Rows from block 4 of the image encoder, named by matrix and row number. Each number is 200 + 30 x the weight over its row's rms, rounded and kept within 0 to 999. All counts start at 0. After the name is the row's rms in percent of the matrix's.
# convs1: 3x3 conv (encoder.blocks.4.convs.1.weight, 96x96x3x3, standardized in use), inputs 80-89, a 3x3 kernel for each
convs1.4,108,244,217,211,217,180,218,197,170,190,212,183,180,237,199,187,199,195,151,249,223,242,212,215,197,246,194,208,232,187,187,269,202,189,211,193,193,252,215,242,204,198,207,208,227,138,226,166,217,213,226,155,204,236,234,149,251,209,217,175,195,240,216,223,207,200,202,231,192,204,181,195,214,215,234,174,160,237,219,222,152,189,211,242,176,193,183,240,162,187,212
convs1.5,095,196,189,237,231,231,165,229,187,188,214,214,169,241,194,217,204,210,232,180,231,211,157,159,216,157,176,204,242,252,184,176,208,168,197,191,189,200,225,185,228,230,190,237,163,208,189,177,197,142,216,193,195,187,198,237,206,241,186,169,250,138,201,194,197,232,206,178,182,227,142,125,171,189,208,251,178,239,169,218,191,238,169,214,189,209,207,181,211,218,218
convs1.6,103,142,227,209,211,242,162,180,176,282,190,177,150,232,249,176,192,199,191,176,178,195,203,209,150,191,186,194,151,196,193,218,257,184,185,179,202,177,214,221,179,252,156,211,162,195,201,168,200,199,208,185,187,177,165,191,149,183,165,250,234,145,181,191,207,185,194,170,218,215,241,228,239,189,207,168,175,181,180,235,216,248,227,194,225,212,198,231,208,210,174
convs1.7,097,178,212,188,234,182,190,253,209,232,229,185,186,238,159,215,163,185,193,172,172,183,198,204,181,168,158,230,217,254,150,212,216,187,206,210,224,198,191,211,240,232,226,143,217,205,239,273,183,185,210,221,201,192,161,216,166,168,192,215,182,147,216,201,188,286,204,199,241,131,136,195,205,257,222,203,170,214,216,159,224,224,213,231,245,212,246,304,126,225,193
convs1.8,096,226,169,157,181,194,179,159,210,234,185,205,205,221,228,192,131,124,258,248,211,216,174,175,189,199,191,198,212,192,180,181,223,204,219,176,199,185,217,226,199,199,232,229,181,198,186,229,249,207,202,171,204,188,207,202,217,200,227,188,188,208,155,162,218,209,164,198,218,194,157,195,199,116,261,191,185,219,186,208,208,205,203,181,236,207,182,206,236,187,216
convs1.9,103,246,164,229,208,211,180,211,237,267,177,233,198,171,134,171,249,230,229,214,182,196,177,200,222,223,241,219,211,201,198,187,216,251,241,209,174,163,183,171,190,225,189,187,218,190,215,183,250,210,194,206,186,160,189,246,218,179,225,203,161,141,283,237,183,195,230,224,226,183,166,154,201,168,193,195,224,185,184,214,223,190,191,159,165,201,205,205,236,134,214
convs1.10,102,236,190,243,198,143,242,155,210,213,209,167,255,199,192,199,221,199,206,219,219,181,211,206,210,206,216,207,187,217,178,225,173,208,205,219,164,231,164,144,159,231,151,196,176,195,204,171,236,221,213,224,231,196,205,186,264,223,198,223,226,246,200,151,220,227,206,209,196,187,281,188,215,176,244,167,250,181,191,195,264,278,180,208,194,207,136,157,212,165,191
convs1.11,100,219,205,220,192,187,202,138,178,175,274,221,203,189,155,172,236,182,245,174,204,160,155,200,186,211,236,187,239,218,170,240,210,220,199,190,225,158,184,204,188,221,176,177,149,146,264,176,183,198,172,200,216,257,166,196,187,220,172,209,238,237,233,193,232,181,103,209,153,153,222,224,159,198,171,190,222,206,213,264,204,224,244,189,267,203,183,210,144,141,146
convs1.12,097,187,190,180,153,250,220,115,209,202,195,214,237,198,234,213,234,232,227,209,185,240,197,181,196,165,164,212,210,190,194,261,216,226,212,183,200,226,230,205,229,170,230,173,157,227,197,197,177,189,192,289,159,166,194,231,173,206,200,188,203,260,214,242,179,226,252,225,264,209,186,162,201,221,198,195,198,186,185,193,178,157,149,172,201,194,228,219,211,173,210
convs1.13,105,232,137,132,162,159,239,177,247,196,206,172,178,172,206,231,198,151,178,204,159,175,185,211,160,226,234,179,235,231,220,169,188,184,231,233,210,187,211,210,178,241,190,247,201,104,162,157,185,209,203,192,198,203,199,240,235,180,234,251,172,196,179,195,216,228,176,215,208,235,168,223,173,180,201,194,168,199,197,158,244,186,180,160,245,218,269,193,167,223,220
convs1.14,099,219,219,176,209,212,192,188,183,195,156,177,198,223,152,229,162,199,188,171,229,185,191,190,181,204,240,163,179,195,238,202,184,147,197,220,217,199,178,222,194,244,187,198,215,199,174,185,230,208,192,214,154,184,159,202,213,190,191,237,193,223,233,149,249,199,126,241,228,205,138,241,203,146,210,158,214,236,157,159,210,207,199,157,252,221,212,178,261,186,204
convs1.15,102,243,232,184,212,206,240,176,199,147,263,173,149,196,255,185,202,193,148,234,200,182,198,187,184,184,182,168,268,196,217,208,225,201,214,223,208,166,179,211,226,187,163,175,209,225,171,168,197,192,227,199,204,207,223,264,209,237,193,213,207,174,139,213,216,170,205,214,204,202,199,246,257,241,178,208,174,215,190,156,231,224,199,183,199,201,286,210,127,211,184
convs1.16,096,256,219,165,223,239,169,237,193,166,165,187,188,212,187,187,143,176,210,208,239,226,236,221,238,183,202,211,226,195,205,186,187,188,243,196,186,213,166,209,195,156,232,177,145,159,201,173,180,210,201,185,113,189,148,159,169,217,198,192,188,219,172,175,175,185,201,196,219,279,188,193,203,233,207,139,191,206,156,223,216,206,282,279,244,209,228,240,257,217,214
convs1.17,094,231,206,239,215,277,243,217,262,183,215,215,231,207,239,174,258,261,228,201,228,198,220,225,151,208,244,227,196,268,219,216,269,209,146,196,232,158,162,157,183,245,179,189,227,218,158,216,208,161,165,230,209,185,188,232,185,211,245,237,244,204,210,232,203,221,212,251,192,265,198,168,215,246,216,195,213,209,211,206,155,240,218,149,165,183,186,220,204,277,205
convs1.18,097,137,210,173,170,226,194,207,147,131,215,204,161,145,163,198,193,254,177,181,188,268,176,221,185,231,206,167,149,200,174,151,187,229,226,193,172,214,188,248,235,213,237,213,192,210,197,192,202,181,150,215,174,223,198,274,259,207,171,200,196,167,209,207,215,198,241,171,216,188,205,164,178,199,191,218,206,161,142,202,177,170,262,231,167,258,270,183,218,167,202
convs1.19,103,236,166,198,187,233,211,142,181,260,139,154,264,300,223,225,190,196,217,229,223,183,221,192,205,203,196,225,252,277,216,205,221,192,166,195,199,159,205,156,188,217,242,245,164,235,185,228,175,259,180,218,233,204,205,249,234,256,160,226,195,180,222,189,254,188,197,164,152,204,240,230,211,186,182,194,229,231,189,181,221,278,194,218,215,224,144,158,203,215,218
convs1.20,096,201,235,173,212,214,209,216,197,167,133,174,200,159,146,163,195,180,201,191,234,185,208,212,191,176,180,151,215,215,266,153,175,193,183,171,186,193,187,165,226,215,192,215,206,246,202,150,145,206,206,197,195,160,205,176,195,287,204,175,196,218,161,236,202,214,201,166,199,210,197,162,196,207,214,165,197,211,179,130,167,229,197,181,165,259,239,199,176,224,211
convs1.21,098,174,189,163,209,192,193,169,259,214,240,186,131,178,264,209,171,206,173,178,203,252,173,157,210,195,194,190,189,233,180,259,239,218,178,203,156,207,169,211,179,239,154,159,204,190,212,226,207,208,212,225,169,204,227,241,137,171,172,153,173,242,210,160,217,207,174,184,237,173,185,158,203,177,216,189,191,229,195,173,201,149,245,230,228,187,206,217,208,193,234
convs1.22,102,201,184,171,283,193,161,164,186,199,193,236,205,211,200,165,240,264,207,180,261,169,199,174,182,224,242,160,242,204,219,165,234,216,186,220,166,205,226,206,206,241,225,231,198,203,197,193,173,207,209,196,163,137,179,209,184,234,283,209,253,198,235,172,214,259,249,203,189,201,184,218,191,177,185,200,238,278,172,193,220,229,169,222,148,192,215,219,180,215,219
convs1.23,101,170,144,144,158,229,173,203,157,208,168,172,174,227,237,200,178,181,133,236,185,185,164,215,231,201,206,140,188,207,225,219,194,189,185,241,176,175,167,196,218,195,208,164,189,176,197,175,229,242,159,173,190,233,237,180,166,202,170,201,246,212,215,205,214,237,220,259,189,198,167,237,159,261,210,223,206,221,195,239,172,209,173,249,245,199,229,165,196,209,200
convs1.24,096,161,217,208,170,177,186,223,188,237,241,213,219,210,207,214,178,228,178,170,217,224,153,161,165,187,166,212,231,225,199,158,206,154,195,157,236,213,217,197,184,201,232,193,225,214,169,193,245,169,138,193,189,158,210,185,238,226,162,187,220,213,194,190,193,225,229,199,170,132,233,177,183,204,166,235,168,167,194,205,190,197,214,233,153,189,210,201,174,198,204
convs1.25,104,213,140,176,213,190,207,207,181,269,200,155,192,208,187,234,248,198,159,233,152,149,192,187,180,166,195,183,145,219,196,252,170,172,183,189,227,225,293,199,221,151,197,189,183,146,194,225,205,237,156,215,201,217,209,201,178,227,225,209,230,218,214,162,176,184,212,253,257,177,218,172,164,153,219,227,215,210,177,246,224,194,155,235,193,225,213,227,288,197,186
convs1.26,101,182,237,172,140,220,233,168,234,191,184,203,209,245,249,141,205,154,192,193,220,227,226,233,185,220,173,150,223,248,231,215,229,150,211,179,195,224,177,252,192,171,178,141,193,203,201,213,178,199,205,209,174,202,196,214,196,172,263,208,192,228,200,213,215,182,221,166,222,176,204,172,210,171,147,139,143,211,197,137,215,186,232,205,193,188,135,224,171,236,198
convs1.27,097,238,220,253,237,212,199,203,234,229,141,180,189,188,235,184,213,155,167,244,221,225,215,151,187,198,204,210,195,227,205,230,199,163,228,242,125,172,156,177,219,182,270,221,190,192,190,155,199,162,203,189,205,248,220,178,196,203,248,276,242,238,216,165,169,266,174,236,227,247,260,203,139,179,179,159,224,226,230,214,267,233,214,235,199,238,140,212,156,209,240
convs1.28,097,213,210,142,145,272,198,181,191,134,180,179,245,162,193,216,203,208,171,200,182,172,247,185,263,221,176,196,167,213,187,210,252,213,181,217,191,221,190,228,230,245,157,225,210,186,187,204,176,198,211,180,229,217,202,179,212,227,188,207,167,200,224,183,171,243,169,193,267,208,202,235,201,204,163,160,192,237,175,213,167,122,195,180,188,230,160,219,282,229,221
convs1.29,098,201,199,200,165,205,203,187,193,211,232,174,187,189,217,169,261,205,187,216,213,200,194,176,218,140,234,153,203,183,212,227,275,209,200,190,180,153,182,206,195,181,203,221,181,224,201,202,184,177,218,238,223,174,181,195,249,203,186,226,217,249,198,209,180,225,211,218,275,151,206,205,210,199,210,177,187,200,212,236,192,184,251,222,250,136,229,200,184,165,264
convs1.30,102,218,178,203,220,179,183,207,195,175,196,196,217,230,222,219,184,199,164,199,204,208,153,253,180,182,212,200,169,209,256,152,160,223,174,184,196,160,178,228,208,178,147,206,268,210,203,238,240,220,175,232,174,203,251,197,221,239,191,201,254,272,192,197,211,214,140,229,184,228,192,160,232,243,212,152,151,216,189,260,153,192,211,190,200,207,218,197,295,197,225
convs1.31,105,217,214,215,187,231,205,187,150,193,193,252,167,207,205,240,189,204,221,217,155,221,201,151,161,207,224,170,225,197,173,230,205,217,155,207,233,275,225,246,203,141,231,206,170,207,254,164,193,146,203,211,222,244,195,215,219,205,208,180,143,149,219,193,235,211,267,266,183,249,203,230,218,220,233,212,170,195,194,150,204,198,257,264,246,217,185,204,203,186,243
convs1.32,096,232,231,205,255,199,254,187,161,260,162,201,144,184,217,189,227,163,166,178,229,224,174,188,194,193,183,215,191,161,186,206,214,240,203,214,202,224,181,230,203,203,227,206,154,197,153,196,162,179,187,162,197,201,211,176,138,202,188,198,220,204,176,203,217,200,214,176,194,173,192,166,225,152,176,212,210,227,250,215,170,240,188,207,204,134,206,208,243,240,227
convs1.33,094,240,206,197,179,162,203,221,220,267,195,215,186,251,180,228,147,237,216,210,262,195,219,213,181,201,246,204,203,191,208,212,176,245,228,218,190,212,229,177,188,210,190,181,172,218,253,265,214,264,205,216,180,224,204,213,210,210,124,185,174,203,220,194,238,227,155,206,207,189,220,222,178,189,294,211,201,198,223,219,220,206,215,263,188,228,225,201,198,179,210
convs1.34,093,176,211,217,178,222,228,183,217,153,207,173,207,215,232,142,170,205,249,191,211,215,189,227,218,238,225,181,210,292,181,239,226,209,213,227,258,200,181,176,179,209,190,237,205,207,176,174,201,192,241,167,183,228,231,162,146,159,200,210,175,208,264,192,158,232,131,205,207,254,188,184,230,160,187,217,198,227,215,240,128,184,232,205,159,255,196,207,193,219,174
convs1.35,098,161,217,196,187,187,194,219,202,193,204,180,267,244,200,207,225,245,219,160,222,173,193,243,193,207,201,226,189,243,274,156,185,240,246,278,239,208,217,239,189,174,248,256,164,236,178,229,243,247,240,192,211,270,224,191,202,233,144,204,191,230,242,188,192,228,194,197,194,192,210,232,219,198,207,227,174,220,174,223,179,191,198,178,206,182,177,196,105,166,209
convs1.36,105,205,178,224,256,157,192,237,193,174,175,153,180,206,207,236,172,151,161,182,223,244,182,143,247,246,200,174,187,206,272,209,248,221,225,190,186,188,200,253,199,240,222,173,183,238,224,204,208,223,186,192,204,173,216,189,255,206,184,225,236,204,198,189,228,171,193,173,225,224,214,247,194,221,224,212,213,222,163,196,231,184,202,158,240,246,231,245,231,236,217
convs1.37,089,213,134,218,218,230,152,275,213,208,228,197,233,223,181,191,257,195,214,219,224,229,185,200,228,198,230,162,270,208,202,185,234,204,251,233,189,191,195,181,185,149,136,229,226,187,273,195,205,198,179,203,238,185,217,216,225,176,180,191,219,213,206,256,216,199,250,210,128,203,227,198,237,241,178,183,208,186,186,197,201,194,163,181,212,238,195,185,114,200,165
convs1.38,099,199,237,183,234,163,247,181,109,245,229,228,187,235,159,223,234,182,192,232,209,210,163,196,205,181,195,159,235,236,209,235,247,181,237,207,234,149,194,185,244,244,234,215,212,162,218,143,258,199,134,206,191,243,184,246,188,205,173,183,214,248,207,209,233,190,196,248,227,129,202,178,175,174,237,183,158,226,174,161,195,237,178,144,206,205,149,152,204,224,214
convs1.39,095,165,211,199,189,208,205,244,204,223,219,233,204,170,227,224,202,253,205,170,226,190,205,187,218,175,235,236,222,171,177,167,197,253,202,299,219,215,192,199,192,237,200,198,231,175,179,228,210,198,249,222,190,191,238,166,183,182,155,206,185,164,252,218,220,246,242,221,194,185,158,227,186,167,202,185,202,204,189,196,206,189,190,204,180,217,218,135,214,189,225
convs1.40,106,222,162,208,165,248,166,235,239,197,172,197,207,254,247,192,218,213,215,206,238,178,237,188,220,211,160,200,188,194,212,164,216,166,200,204,148,180,176,212,198,234,214,219,138,200,208,170,251,194,221,197,196,239,184,240,214,183,146,216,175,187,250,206,207,280,182,203,201,220,199,197,188,185,206,227,183,200,150,148,195,170,212,202,233,197,178,178,188,254,202
convs1.41,098,196,164,157,180,157,196,230,263,194,194,159,156,199,159,217,203,254,174,205,190,187,200,192,228,253,212,247,202,215,196,215,215,225,176,184,227,190,183,226,248,215,215,227,244,187,143,212,186,199,211,191,198,178,179,197,186,236,189,240,235,209,231,226,247,245,295,199,220,185,193,204,186,210,167,142,240,207,209,217,161,274,202,178,247,205,184,223,202,225,227
convs1.42,095,163,194,214,174,219,220,158,158,197,172,222,198,174,181,193,191,152,162,154,219,231,196,171,255,216,188,202,175,229,234,194,202,236,230,203,196,174,231,179,168,215,224,227,166,248,218,193,155,178,198,178,157,173,190,167,172,216,127,171,213,226,210,217,190,206,216,253,221,236,201,202,214,222,216,213,176,188,194,227,191,179,188,213,188,237,227,213,270,243,223
convs1.43,104,175,201,176,196,189,200,201,244,211,252,306,243,200,218,220,234,214,229,221,187,257,179,199,232,220,175,220,211,223,194,245,246,207,210,169,208,233,209,202,123,175,235,213,228,194,235,220,180,157,204,165,245,219,215,198,301,274,258,225,171,200,245,198,169,231,210,158,182,215,179,206,169,198,201,167,228,192,215,183,206,224,153,168,240,215,235,227,209,193,170
convs1.44,104,241,191,175,180,199,229,181,202,173,172,116,197,201,232,160,199,101,224,258,190,148,176,203,162,274,220,192,196,131,211,215,178,137,201,204,188,220,190,233,150,187,207,202,220,204,186,188,223,182,181,198,261,207,242,183,151,175,164,206,229,210,225,190,182,205,169,185,244,202,233,153,254,220,182,196,195,193,237,165,161,263,201,233,158,187,223,226,170,200,244
convs1.45,102,230,255,169,208,166,215,158,171,217,237,196,206,233,172,187,195,211,230,254,194,175,174,187,165,236,193,184,212,188,213,200,145,261,221,217,184,226,196,192,171,166,208,186,232,171,202,191,243,220,235,115,216,151,210,190,251,239,194,243,217,259,195,281,173,205,184,174,187,216,226,232,176,228,205,192,211,221,184,191,146,210,161,234,183,230,221,181,197,211,190
convs1.46,103,255,211,175,175,177,253,259,146,196,212,165,202,261,223,239,260,201,192,210,207,223,175,169,229,222,203,215,202,178,172,223,171,194,219,263,187,261,173,180,196,213,219,224,196,237,254,177,203,206,236,214,230,190,178,214,238,201,159,180,210,241,242,199,222,221,212,157,188,202,275,212,215,191,162,242,192,191,167,195,196,163,178,214,177,163,164,201,185,228,219
convs1.47,092,193,172,187,192,186,224,230,163,221,220,207,193,229,159,230,185,227,180,161,162,158,179,202,223,228,197,202,159,171,171,160,199,199,235,203,201,211,197,190,205,241,215,161,195,210,140,184,201,178,171,184,234,207,195,199,253,154,200,186,177,155,212,168,173,205,190,183,158,186,181,182,131,174,201,167,201,245,220,183,222,221,205,209,252,226,210,202,236,202,233
convs1.48,094,145,156,148,153,225,184,167,223,202,199,184,221,191,223,195,202,215,231,213,177,132,176,221,184,213,203,170,234,213,196,165,225,231,192,194,170,226,176,210,200,128,174,135,185,184,198,223,174,189,213,196,206,187,185,153,170,164,174,187,210,231,213,180,170,223,257,250,191,260,220,167,201,197,230,267,197,196,187,212,241,209,254,189,206,200,165,202,147,162,194
convs1.49,101,188,203,175,224,202,196,228,194,174,210,196,206,198,176,290,189,190,193,240,262,213,181,138,178,202,201,206,184,217,179,175,162,218,217,199,209,196,178,226,182,195,249,246,253,233,233,173,213,201,221,241,208,233,211,206,218,190,147,150,194,184,203,176,188,213,236,188,189,258,259,248,220,258,200,170,194,165,216,211,199,243,166,185,241,206,211,139,197,171,201
convs1.50,093,224,144,208,199,207,227,205,220,180,206,187,249,227,138,161,168,196,167,200,165,184,196,228,196,157,163,222,176,158,171,208,218,232,196,177,193,210,235,208,199,216,210,222,209,240,231,197,220,252,158,253,170,230,281,197,203,188,183,217,171,152,222,189,154,210,192,231,193,208,257,235,184,207,213,214,178,204,242,244,247,208,242,221,205,149,149,253,150,207,229
convs1.51,102,179,224,188,242,217,199,193,182,134,261,204,221,274,229,211,161,207,212,198,203,205,183,187,162,210,195,189,220,207,214,252,215,248,228,208,201,231,207,180,200,185,204,183,190,197,224,225,188,140,213,199,190,182,192,237,190,193,184,119,197,174,175,133,219,204,180,203,172,243,170,202,221,152,185,211,192,172,178,203,223,214,190,274,220,236,205,220,211,260,224
convs1.52,105,210,175,159,250,205,195,196,113,167,141,246,193,174,166,232,249,197,121,213,168,184,165,215,194,217,171,177,164,195,175,167,190,183,207,145,194,211,250,265,224,189,176,239,250,233,219,163,183,179,203,170,198,216,181,159,201,191,202,210,204,149,188,203,236,207,208,233,194,235,191,199,212,163,276,205,181,222,180,225,190,189,224,229,201,212,213,225,208,207,219
convs1.53,105,126,145,165,165,204,191,198,184,207,235,163,187,187,205,192,201,195,183,246,196,197,210,188,226,243,205,213,191,154,215,239,176,192,277,170,218,243,193,195,170,212,197,223,250,186,256,163,199,233,236,215,224,225,222,262,224,207,206,217,163,145,166,207,254,200,226,201,238,183,258,155,230,172,207,205,231,189,168,199,190,250,268,221,252,246,207,254,199,232,220
convs1.54,095,256,185,211,195,223,211,159,194,163,199,204,237,195,213,230,169,218,199,164,218,200,174,215,187,188,159,169,183,210,217,152,230,288,183,211,174,205,173,194,217,177,196,232,211,191,180,119,165,158,222,227,164,188,219,180,219,174,139,256,238,208,244,181,176,168,148,189,160,220,217,218,178,185,205,221,215,195,176,180,194,197,200,204,201,192,197,207,220,125,176
convs1.55,105,240,178,226,185,253,191,263,198,162,247,211,181,205,255,219,159,165,205,217,199,201,168,252,216,225,185,245,260,234,129,157,245,159,243,190,167,204,214,204,232,167,196,172,198,166,207,184,157,186,233,275,209,219,182,207,254,161,198,258,188,171,212,146,188,199,195,176,231,150,232,179,188,203,219,191,191,224,164,210,192,211,214,145,218,201,189,180,185,208,233
convs1.56,105,200,243,203,204,216,169,232,195,183,210,172,184,247,225,236,188,238,181,177,212,193,195,202,174,173,187,184,142,201,267,216,157,225,111,212,212,231,203,161,246,152,189,201,167,275,213,196,201,208,140,194,231,209,223,191,230,220,160,162,204,205,157,228,213,212,170,216,200,232,194,189,237,197,185,196,182,171,196,206,168,166,252,216,224,201,195,153,235,197,182
convs1.57,104,214,190,196,173,193,233,179,238,273,170,174,184,181,187,168,160,246,183,208,201,211,264,174,212,145,189,198,200,206,179,239,196,179,167,201,198,232,176,277,184,147,247,221,195,217,208,242,179,182,271,214,211,199,184,175,160,187,165,209,197,229,216,178,190,159,191,215,161,228,208,200,186,213,185,204,260,227,170,174,221,220,203,197,261,204,209,141,228,186,160
convs1.58,097,229,129,192,162,156,208,156,187,242,145,175,188,205,175,198,171,172,171,185,211,247,221,166,176,209,207,196,163,238,165,221,218,177,178,209,142,207,149,180,206,210,161,209,176,199,168,177,161,180,194,246,194,198,234,155,242,179,159,220,207,188,212,202,148,186,176,164,167,204,197,200,169,165,207,169,228,202,158,205,262,176,189,232,176,214,184,211,257,251,175
convs1.59,102,238,216,201,206,240,225,208,191,253,186,232,158,149,158,188,216,165,217,202,218,188,218,180,198,174,189,160,222,210,248,226,161,234,189,174,173,219,210,183,180,224,192,214,172,191,243,213,205,186,177,231,217,145,194,236,181,221,127,202,233,180,199,242,232,201,221,205,185,201,198,213,225,270,224,252,158,238,173,189,188,209,223,149,202,188,200,193,185,200,232
convs1.60,100,195,208,162,178,139,166,205,225,149,278,165,236,173,183,233,258,195,265,194,191,188,190,219,204,180,162,169,160,178,208,188,178,180,268,181,216,148,194,220,221,265,180,217,175,197,225,145,247,240,250,203,172,117,160,175,179,207,190,191,203,197,174,195,230,222,243,181,222,234,212,227,240,221,195,191,178,222,202,182,248,198,177,167,182,187,208,225,226,198,134
convs1.61,103,197,233,225,216,220,208,259,235,140,138,186,214,175,218,183,170,232,270,228,223,209,234,168,175,195,218,236,177,250,193,244,224,245,175,241,171,154,176,184,221,213,232,155,228,173,152,173,219,164,251,240,183,165,245,227,209,236,246,216,194,216,185,202,204,190,129,207,184,197,145,115,169,216,153,209,225,205,161,172,177,147,207,150,219,194,213,236,222,219,239
convs1.62,102,153,207,229,174,192,244,213,175,191,162,154,117,98,187,186,228,182,204,230,233,201,177,214,243,161,260,239,197,163,151,196,151,156,209,197,214,179,145,201,145,215,243,188,150,201,206,196,143,163,202,218,196,241,235,198,222,211,220,214,213,214,170,203,193,198,211,205,195,235,199,211,188,167,197,198,173,194,197,203,226,194,252,180,169,184,217,226,165,174,228
convs1.63,097,216,216,203,222,216,177,203,203,233,202,223,227,227,159,209,204,214,212,206,154,172,194,197,170,201,158,200,235,241,174,224,163,200,205,193,219,163,204,188,247,137,199,206,247,231,187,225,209,238,216,227,232,210,194,174,173,226,187,183,217,201,194,239,152,132,195,275,185,225,263,224,271,216,260,205,284,150,223,236,200,245,217,209,197,143,221,224,204,214,193
convs1.64,094,214,213,221,223,216,228,231,190,195,153,211,206,200,193,193,160,221,246,221,228,232,174,204,147,233,231,224,139,227,239,223,208,214,215,212,267,219,237,236,202,208,197,210,265,219,177,255,223,228,229,210,201,201,214,213,216,211,177,237,179,226,212,227,200,209,215,145,193,186,267,196,211,204,178,190,226,183,254,171,191,241,168,195,230,161,181,268,179,181,247
convs1.65,104,178,154,218,175,281,178,228,199,158,203,201,244,129,158,134,236,177,179,208,190,142,227,200,181,229,241,278,206,131,200,211,198,157,196,202,231,191,262,155,215,203,185,179,219,182,257,245,274,206,199,229,215,114,210,196,190,181,222,204,154,159,160,177,207,229,249,156,131,174,188,160,222,158,239,160,199,196,231,202,226,200,168,266,218,211,204,227,217,236,157
convs1.66,102,242,236,253,209,228,188,248,215,203,238,200,184,161,164,197,214,187,252,174,149,163,161,243,224,216,260,229,151,185,185,197,204,219,167,267,260,206,154,170,196,190,168,174,216,209,217,233,177,163,234,164,237,188,282,154,214,184,223,178,224,191,240,165,254,181,157,191,185,206,185,208,242,198,181,171,204,179,186,191,146,168,180,181,207,205,204,263,167,242,265
convs1.67,104,209,198,186,179,186,221,194,217,202,180,165,195,244,283,192,226,226,190,188,198,214,209,293,218,175,182,168,172,201,163,229,221,170,232,206,189,226,207,246,201,206,176,211,202,215,185,198,138,199,213,220,207,215,200,162,192,182,198,231,168,188,191,174,196,252,185,194,226,242,171,190,201,243,166,193,187,192,182,218,212,231,183,154,147,208,236,189,180,146,228
convs1.68,095,169,173,214,221,197,221,218,186,166,146,219,215,164,175,176,187,176,208,269,163,174,212,182,154,223,167,230,157,200,213,249,194,190,238,233,222,187,169,189,172,204,225,202,161,181,243,228,200,268,222,179,170,221,247,204,247,203,171,191,214,190,176,220,197,133,203,211,155,220,271,236,210,148,260,235,147,209,155,145,228,168,231,243,177,181,230,226,164,144,231
convs1.69,103,225,200,232,190,165,214,114,226,137,170,174,229,205,207,256,237,247,209,147,190,169,218,186,174,179,214,212,241,148,219,174,226,158,199,272,145,191,168,219,193,214,200,176,189,218,253,192,199,221,173,181,206,242,200,159,169,248,196,187,134,167,197,133,258,210,209,214,226,191,194,181,196,194,226,196,236,191,202,214,187,172,205,240,232,145,164,163,241,272,175
convs1.70,097,179,180,235,184,241,195,215,204,146,206,186,237,142,216,226,160,240,231,183,220,149,231,213,157,153,186,146,242,197,167,206,162,181,194,160,146,211,174,198,213,226,216,200,241,229,204,139,180,159,184,220,167,178,226,189,206,232,236,176,201,259,163,176,206,173,244,183,189,274,207,190,216,175,197,179,208,170,258,189,278,156,243,175,194,194,212,209,180,198,164
convs1.71,097,158,196,209,166,253,131,181,231,200,152,235,263,166,184,189,179,254,184,174,202,215,143,178,169,158,225,180,149,183,165,184,198,206,209,198,196,199,212,202,175,225,172,203,238,222,206,188,223,133,180,220,188,180,194,265,218,225,240,215,229,241,198,234,200,170,194,187,148,245,269,223,174,217,162,241,213,214,168,235,215,176,225,199,202,172,212,206,228,180,150
convs1.72,104,206,223,148,227,210,215,136,202,134,159,199,203,216,171,186,219,181,203,207,231,174,185,198,174,249,160,235,230,244,190,149,211,179,198,187,216,173,244,163,204,220,137,141,193,217,194,172,268,154,195,223,221,183,206,182,147,173,219,237,148,214,214,225,260,241,144,161,229,167,226,152,230,165,185,163,218,183,212,180,205,188,184,202,214,207,213,177,179,184,177
convs1.73,109,237,204,196,190,190,218,226,194,193,223,142,218,230,190,272,147,204,134,177,231,230,173,199,232,197,209,235,156,205,168,224,211,178,245,162,148,158,201,241,167,203,241,223,199,235,226,181,194,195,224,252,200,160,140,152,236,227,156,213,170,179,214,200,179,193,172,199,183,197,214,227,154,197,166,177,220,208,198,175,207,134,239,246,144,177,211,191,188,218,124
convs1.74,097,232,186,202,227,199,214,189,223,182,215,241,191,239,184,218,184,204,185,206,243,168,189,206,168,269,194,218,250,250,188,237,201,241,209,161,208,220,204,225,160,177,223,263,184,183,252,242,196,208,229,240,210,215,212,199,195,256,177,247,151,178,238,206,219,174,163,225,203,214,218,224,209,155,178,210,213,246,201,186,207,209,278,171,170,194,208,209,164,244,243
convs1.75,098,197,159,174,266,256,196,224,214,230,189,152,204,193,197,196,240,232,183,180,180,182,195,208,261,233,221,215,149,175,190,182,239,211,194,186,217,179,197,260,258,190,218,209,241,226,191,183,219,208,213,254,183,195,203,220,174,150,171,215,250,203,184,277,262,145,193,223,230,234,188,180,222,128,236,273,180,194,194,206,220,217,225,217,238,142,176,259,198,176,176
convs1.76,103,209,180,146,204,229,264,122,185,221,192,200,226,224,153,186,186,198,175,163,262,105,182,177,221,205,210,242,206,233,213,179,194,204,215,198,156,204,177,210,222,200,233,186,177,194,232,204,159,154,210,213,265,165,200,183,195,206,160,179,273,178,193,181,168,238,177,178,188,219,228,201,150,167,170,211,200,189,226,200,183,235,248,147,156,167,223,132,162,158,175
convs1.77,098,204,117,235,181,228,187,208,165,225,196,243,192,226,107,231,243,224,180,232,204,175,176,175,149,186,253,168,219,218,165,186,214,221,215,205,195,200,235,182,182,156,216,181,154,221,171,179,197,242,167,222,218,246,225,185,216,213,217,178,260,200,211,197,244,216,178,217,181,210,261,255,216,205,157,150,236,169,203,176,214,236,200,132,216,220,184,201,211,154,197
convs1.78,102,220,213,104,186,135,177,182,180,212,278,203,225,171,208,233,216,254,214,216,184,147,150,181,213,223,137,193,168,246,219,191,214,182,226,227,157,179,184,197,179,172,183,160,154,174,206,200,148,125,177,214,151,207,212,240,199,190,194,211,207,193,189,189,194,206,201,147,209,215,170,165,203,195,212,208,184,176,180,192,189,203,216,194,167,179,182,207,208,192,183
convs1.79,090,158,167,236,196,209,214,229,182,115,167,210,190,170,180,238,175,253,207,161,213,231,147,202,247,227,198,182,193,195,194,189,219,291,164,160,185,200,194,242,210,174,152,189,199,191,228,122,176,203,198,222,242,206,193,197,198,213,185,227,170,155,200,202,183,181,235,248,168,233,252,239,181,225,217,251,210,201,193,226,192,199,206,174,155,229,181,196,171,191,226
convs1.80,108,151,276,176,185,224,238,254,207,204,204,173,235,251,224,162,154,246,145,177,221,170,205,184,239,201,220,187,164,201,200,180,171,203,195,202,136,219,199,166,167,223,196,179,196,175,202,233,193,177,236,198,201,218,204,210,130,235,238,224,218,182,253,159,271,216,215,182,228,184,203,238,170,184,198,245,224,233,161,180,236,221,227,132,205,154,265,142,174,207,198